python train.py --spec_augment=false --num_classes=41 --num_experts=16 --shared_expert=false --batch_size=256
Rows from block 3 of a small audio frame classifier, named by matrix and row number. Rows with one number within an expert belong to one neuron, the router's apart. Each number is 128 + 24 x the weight over its row's rms, rounded and kept within 0 to 255. All counts start at 0. Numbers have three digits each.
After each expert's rows are labels from the 100 clips, of 14848, where the router gives the expert most weight on average: "top examples" is what is common among them; "peak on" is the class under the peak. Only what is clearly more common there than usual is listed. The data: single English nouns, adjectives and verbs, spoken by a formant synthesiser in many voices. In brackets: how many of the 100, against the usual share in percent.
# router: router (model.blocks.3.mlp.router.weight, 16x512), inputs 0-73
# up: expert up (model.blocks.3.mlp.up, 16x128x512), inputs 0-73
# down: expert down (model.blocks.3.mlp.down, 16x512x128, transposed), outputs 0-73

# expert 14
router.14:135155099145136130115131145117139099116088133132151169129097077116171145165138139133101126144143098117121098122111150061133153122095166131109123114124128148119139169151120155148085130106177146132133140142108136143106138079
up.0:138074133127149131129144091117110147127121129182120163086069114159148129084171121151187113108159131140108134131148121152090081116152130120125114148142205097134070133131178153127124137122121130143105167097143132135125097149
down.0:140203108123094105121128142112129112120132097106144127115108116130104130119114111122119187128133138085092153115111117101115132126125127072096090105125187099147185137067139121134129121165078102123114114147152163108091168125
up.1:167108130167155140122152117081108161132134146141126174119154123130160124082145108128149143121156130150164134119119191108134135179133178116127144118141147059114121117183118119168135066116117155131104152134098118135179130134
down.1:135150124136142143101105103138150109131145157118138147078115143100130122136122120152098169134101122131095103152131107078075109119058138109146141146161148143106164179122155128138141120129119150130106095098108117124162084148
up.2:119139102143133102128165137139113106093109102124098166128142105136134155163128120144127195132124135084144129108159101155125147112108116137127089126108137114160119096127099134140073077095134125159138163125146118138113138121
down.2:149140120144137110138149121128150114047113079139097124147102131120116150129113156141114102110146154102153103174114132096114115087087102102129159153129111141151151146201116134136133116132155125143138155131125155111154135147
top examples: mains hum (88 vs 12.9)
peak on: silence (94 vs 56.6)

# expert 10
router.10:118099145067128120118099129098106113124139146192115103144130144118120099102144149147121187100103136112183107129138156073119139088100069102130125137129110138128143106106168097130125168071161120113132121117142106121087097130
up.0:160178051131109107130136119086143096166118152096124121135111085148149135110117138123127105144122138190064168145129111179105144146184132114147155132147138175109095140078138150141156168123110095127126130122095129106147118128
down.0:097131111093116181139112162174151117128118113149101086162154111150154140184143128111146104126126122101127089125111110180115098131104118113075133160163143108155149112138127104134112115132123100137167085105116103088118151094
up.1:109107166151152144115128138094107178083136118121170154111139128124083095117098114153138144102141104141124138153135130153133111137150126161138200138121116137192140126146130143147142115117115153111137145118137072153137161133
down.1:100166137114116112142136120110100128153110087158132140106103145147107122130108111143158130101172150127142095141114111141151160123123093076108155123144133157104163165159108082108116142123159162135170118093141099124122129112
up.2:173116116158150106133133104112109109110136078132159088105098162142174179161140130062127122125152171165134089123117125127115108118116139164119124157151140146181096119183102154158124089103157154085135122163141119119095131124
down.2:106113123123122169095148164143103086151140104176185133137124108161084180131114168112133085138148100126136155133148161136136098144150150179131091167137171166122163110109177115153120127124106099118124125153140121143121127113
top examples: /aɪ/ (51 vs 5.9); word: shiny (41 vs 0.9); /ʒ/ (27 vs 1); word: usual (27 vs 1)
peak on: /u/ (27 vs 1.3)

# expert 4
router.4:116121121199140126121108143100132109110124119131096171115154110160166114142110126101133108125168135120113151122105121148126125131126169155124120135142157140108118123116103084111173124091121159141102125128153133148140111135
up.0:105107114145152097110141167155149090133100098119146126132143111112118122125126180140131133101147129137121108138152149114135138154078151111092129149089109138141117125164123123132130143120143113125101158098111136137118134129
down.0:126130092086126134136134136115100162173124118134135153097127115152103161124105173121147115138056137152117145168128141181095115160132113138102108127125139144110123149126174112120109117158104136129133122106091183131086119128
up.1:140116153165093123104134156124117130125126115145105132121113130121139153122149179122078101197141121139118182132121114147151106116156145095167096131175137128137165129130103109127165127101132129147156074120096077118116082112
down.1:113130105138142137168111109137132099140149180131097140114177141108158131101106112129144154131104139119128121127109116131091122145114126107090118118107134105180092126126129147125130102116149126137099112121123126152139151148
up.2:107100143117130121088117173136125110156087100110149135133160153135140095094107119124177182109125129124125114137134139137133098130143122130093146148099136122155162075168175128153136133110130107078084112116142037138105138140
down.2:114115126132132125101150111140146130144162109129118157133095142149123154127139153145159098095183181164183148119137106094140070122092091137167126149075104141102081129127127157149077126127134133125141117133115108105088114102
top examples: quiet level (86 vs 28.9); /ɪ/ (34 vs 14); /g/ (27 vs 5.7)
peak on: silence (100 vs 56.6)

# expert 7
router.7:128102116157124137110148111116125138097102125099164195113106138128115135096098123126217163080148111156109114111122110142140144134127142152141146130103107095136122099206109134122105119183120153139155164124104157129207179116
up.0:130138153110126094134156153107155117117133156147140140169145164110165091109146134155138146128132116147140148137136162143122110170140132165150107119135127120124138120158144150136125156122083161148125119121123133138153093139
down.0:114110080113077094133088115109155132103133164092102093154116142122094087123100131096119141140133133113137111121106129138154119082099089110158139095118106132124109127109159126088103135133092104178130139128110091184129185089
up.1:109124163149104134119119148151128091117137106150159148134117135154139105141096128113118129125091136127109094108124158139124109116140116139052102140109100144101112143134083086108105119119152119137107138144084155105132157106
down.1:154126098163159096163153119180121136132192123145154105146157128142064138122104104124088138175143100127132133123134120099128172108115145126133148152119125105168132130152104103097163152099174139146103121157165086141127147155
up.2:118120172125081132100112110087126152099111141146139150142093127078158127144204140175100136129093120129105149120126112128182114141135089154094104151173149160072156108088091118125073125160099146138137107125130140134140134114
down.2:094157135143158109166110090157106148144135146135110133118149124116097126149090142127127101151108163113140132131130138143133183118144129139181128055143102104132119171150159105130122141093152126131105105093100130182163127154
top examples: /t/ (71 vs 27.3); /k/ (55 vs 18.2); /ɪ/ (49 vs 14); /ɝ/ (41 vs 12.7)
peak on: /tʃ/ (30 vs 0.9)

# expert 8
router.8:143176158116082132127150133131130166170143133092099115132114162125139146128140120138125053163140128123110148125112102119154116116156141124117114148123105116097119163101090120121147137141179120120127112116111140143091112121
up.0:144115123067105139141123127161081141140107128118111121159144130130177094144158122146136140116156149160150134127143113149139122112102142155123134125182137117096110131165091163167102087069093135152155145146109090159174132119
down.0:115120116125144151103091118122101116159127108123098100131098077144115121123145117134109112140115124122075131150132109081082149178148154090131138150118111138166124112145105091148138156098158068142145128110120140135110155156
up.1:124142125185109165132178108168140122152092126107144119107124139150099139174177113178107124144154129128120127091140109115157095138092150107160077104161133108154133119135109166115107162147145140153154130169115110118138155123
down.1:101108130106133143150132125161136183134120149118133115146145154139146109133149154089131092147116145078138121093102144100140115169188054118124116189112124180123134144117125119183096118132097120141133041152094070144124093123
up.2:142068100094103116101130138149136092177142113159167134122109113118123175126143138165102158135140131129193155122133156114113139115118182114133128130145122135121120150142096127150086167064148136157141137149109103102118148099
down.2:110094109153165122113124096067115116096133127126103146123132115105143103111107121102118161098106132093121145160112144087144120138113128099143141135111125171127096113105151112105156099149149119104081123103139107126140085169
top examples: /ɝ/ (64 vs 12.7); white noise (37 vs 12.4); /b/ (32 vs 14.1); /ɛ/ (25 vs 7)
peak on: /ɝ/ (29 vs 1.7)

# expert 3
router.3:107078097123117103148117090114125133146113149166111114115107113157191125164129108109128146146137114119083147139120104147130142143119120130137100141122204161100126097072058090130131145108142127122095113117126099140086124091
up.0:124068145134170145153127133106120136161143156187129183145067146142134128103097081097123091110124153156130139128150134139113115112157116105161078142119131126088193097137168134167110189101129120134140105130113122111125089144
down.0:153124145148116121160079123142145111090147123139117139130128133145130141148134130142135134119148120124162113163136109149128120164165187113141114107103174108109136093116138124147131161112123121091104146160140141080120145137
up.1:125134159140139119144129099133157124162088147123071093137107140161132131117110156145148162142128134106143148127183145127114122134079126132148091133150132146085138132116114108122045126094088104104111147153136149134129124138
down.1:158132160112121111142108101151139123092174122138112117068125122140148104164122137142113146136110147119144157134137132108129122147147127132124114139093147110147149114085151105120118117134114140112048121151089134096150140098
up.2:126117100166096140111169107157123129139121167123123125133087097132139107143157133138129123147134106131108162149146115096142101108122137145080111121115094136100123167154104124124117121135139117103119163146086135110141129138
down.2:170101137121123138163115132137134133105132156115159146115112129115151137161120120163133131134130110108156131111118118157133111128128119136125134143132113111118176164133066132114106122143098158141077104091139142144124110101
top examples: reverberation (73 vs 35.2); white noise (49 vs 12.4); /ɪ/ (37 vs 14)
peak on: silence (87 vs 56.6)

# expert 0
router.0:149117126123076110154091156119130110154107154106112116139125114112103100160167152081096114170118134106153156140133121144131139147157146145107124120151114154136134140094105138098149145113068099082119101123141133128130134117
up.0:117081117084134094110135137162144128122135140163112153146121112133142139118160115140138136144147111165146128110138121121089148119151121130092102133121112134146084115142139120114093062103098143148116131155127129134159100165
down.0:108148107129087133123145148133100146131135124122106165171190118119118095138182169107138141084128108087135116134103156165157095167129109111093090162130179126150162124164112152146124086156094151156155103145130111150096111095
up.1:130072120111143134113140122173129138123141097140128222120131146119136122108143153121122175150136118178174122117115125125140119121136174121095091116143107091087139103144123113162095070115104147148123156146143110123157134110
down.1:161141144132069149121141100161130161152136111094132138120188132139132114127127162164103170088132171130149140137168154164154121158140090164125107154111117153149099096133168112137109087137110126170124117129137170147157121122
up.2:134165101110174132145180139138138076159108135140133141136070115138107125120110123124146160132104133118168144120165114109095138118096132079159100124150086119113160108105098111128120133087131149128131157112081112124092119122
down.2:160126121154143117090100104096165122106163106117120140132114146122117118115134124133087101133147104080202134138151138108111108141155152113130104155131090122136114098116067134142160065135158072139098146166145114171151129133
top examples: reverberation (94 vs 35.2); /ɑ/ (78 vs 10.3); /ɹ/ (62 vs 23.6); voice: child-like voice (52 vs 25.5)
peak on: /ɑ/ (51 vs 2)

# expert 15
router.15:148128136106162134114144129154148123174131138153131096142134130115134143126148163192107096141102162119086150114205134136109091141135137121131111126145130135099120115105150117094128129165104108181109122133126152131142102144
up.0:132131117111178132112122119105109134113097137171126122095087131137142107122123169145120128141127087130155106129139103160146116123133089151136120159109135117126129089139151091140100106124111150120138151173129150144128158147
down.0:124125134082109126133142143141136156166115135093114113139101107124165143148138122121123166098092158111080081087090165131084080126125151169160107126131115160171070119083067101144072146112128108145075131097127108130149159076
up.1:130152146110160113105084138132096139120103143133090127118116109139095119101156136156135127088174084099106104100144103117121109115127164112153161149137123130187118096078139148103112096132125175097113117101160186099127148149
down.1:138129136114120134105116162143124121121132118131133169147096120116141103082146098107146114120150136091109120166133090131136161158166139135124147151129171122129146153074131126105137155131183132117134133142193115139124111140
up.2:138143150120108092124100155120108090100101126131112160101146105159125095127070109113121115135142136139123103116102102106153138161127115157155168129110129147177125094130153130150152133115138135097121120129134098101128101123
down.2:100067112122129164091136163105118095104124127116188144148096102148141108152119104111156142109110076170141167139132075167134107155155129131145156117094106109113127102107159162139146119114153108113139097156174130131107136128
top examples: reverberation (98 vs 35.2); /i/ (58 vs 8.6); /ʃ/ (27 vs 5.5)
peak on: /i/ (41 vs 1.4)

# expert 11
router.11:130149101160135131128152104128126163128142096101113110124136143120078130143112133129086093129138118122120140136129125133126118124082144106166168105146189113165142102130117223110161100104171133126144116133144098114120123118
up.0:141137104108167089129117132156139105140104143155136148122118109138173128168159137131131142184113128092101124107147138116119108129116106111074086166149068142169102081153099178138110111158123118137141127113164199101179133098
down.0:129138139112092135151139190092149137115115129113195162135167100113154123124123134144124129144093132145136136092114117155138127136138174204080144135162071127122107091121126121094159144108078120092117137130148128139116096127
up.1:124169128080116121136122131113127125127110191134096139117138128159118107085160110116127117168130112124151147135136154089126068142146093154124149137138120085100186136102174123150123200137147159137129141092065125128121100103
down.1:114113113113160114069141097126134066125137112154120122118098075107113130103107138140130144142130145136142114144068141137085138104098121107185126118095109129171151113145126104124105126112132164114108154093099118101133165128
up.2:133160142137113118125118131127147093112083127117162196122133113142131093129094154123100179118140142131139136101124123144137111140126150098093082146135172106150138134115089147148079131154123109151145166149201136149097136115
down.2:147118114129091138147157165115130107136183156114139113114112114138146112085115106131104093141150173150137161099136135148118160100093182182113133041138150082133074089136150117137104161126132167117112085107157131119110123149
top examples: /l/ (68 vs 24.2); /k/ (66 vs 18.2); /æ/ (61 vs 8.6); /b/ (48 vs 14.1)
peak on: /k/ (59 vs 2.4)

# expert 12
router.12:137132130145143164139117164094134102099116145115105127121166107148132111145086120104126127125158171149076120127121102135113136132103143135117116145103114139133127135105123112099131128112108156156083118110114123137109111182
up.0:147094127126131130133111122126085102129151103156168121114128138142146126124120137124177131106140127136115127124129089149140159141127123105081118143112161132135122138132113148151145100089126097138141170136143124100114166174
down.0:095152136125153139134134110135116134145102154152079187120120096129094112126158114133136111075155128089160157132163138126119143098106092138101169074096144130134116092162117136069125128168129138126117107153118131102096119147
up.1:118097131122153142122144142078132068121144109110107106117156125120124131153053164147129128138138137123100123114147105124137103125112145144141115126102101115156088157148110157108121097130098180131112113122161139094136141164
down.1:119124121127114135126071144106117144174151109110075143148129140161145133099119122142131122142204111121148187091135116150098139135142156143106140126137128124116132085108146165133137107090131107122069125167174184145110150140
up.2:135150114159137119149109160125092068119152117123113122129109132143132128161077169116125125126122176156088113108135119131108133144140110121098130132134086133141185116134104157125121124113125146098144136150113119118160153109
down.2:095150146114142118086092122125144154137162143115083107171133117136139102126124119152152196148126142120181179101151099143092129096136140145132126154108132104150177124132105147153126099119152131126098122134126192109146158163
top examples: quiet level (88 vs 28.9); /b/ (40 vs 14.1); /g/ (33 vs 5.7); /ɪ/ (33 vs 14)
peak on: silence (100 vs 56.6)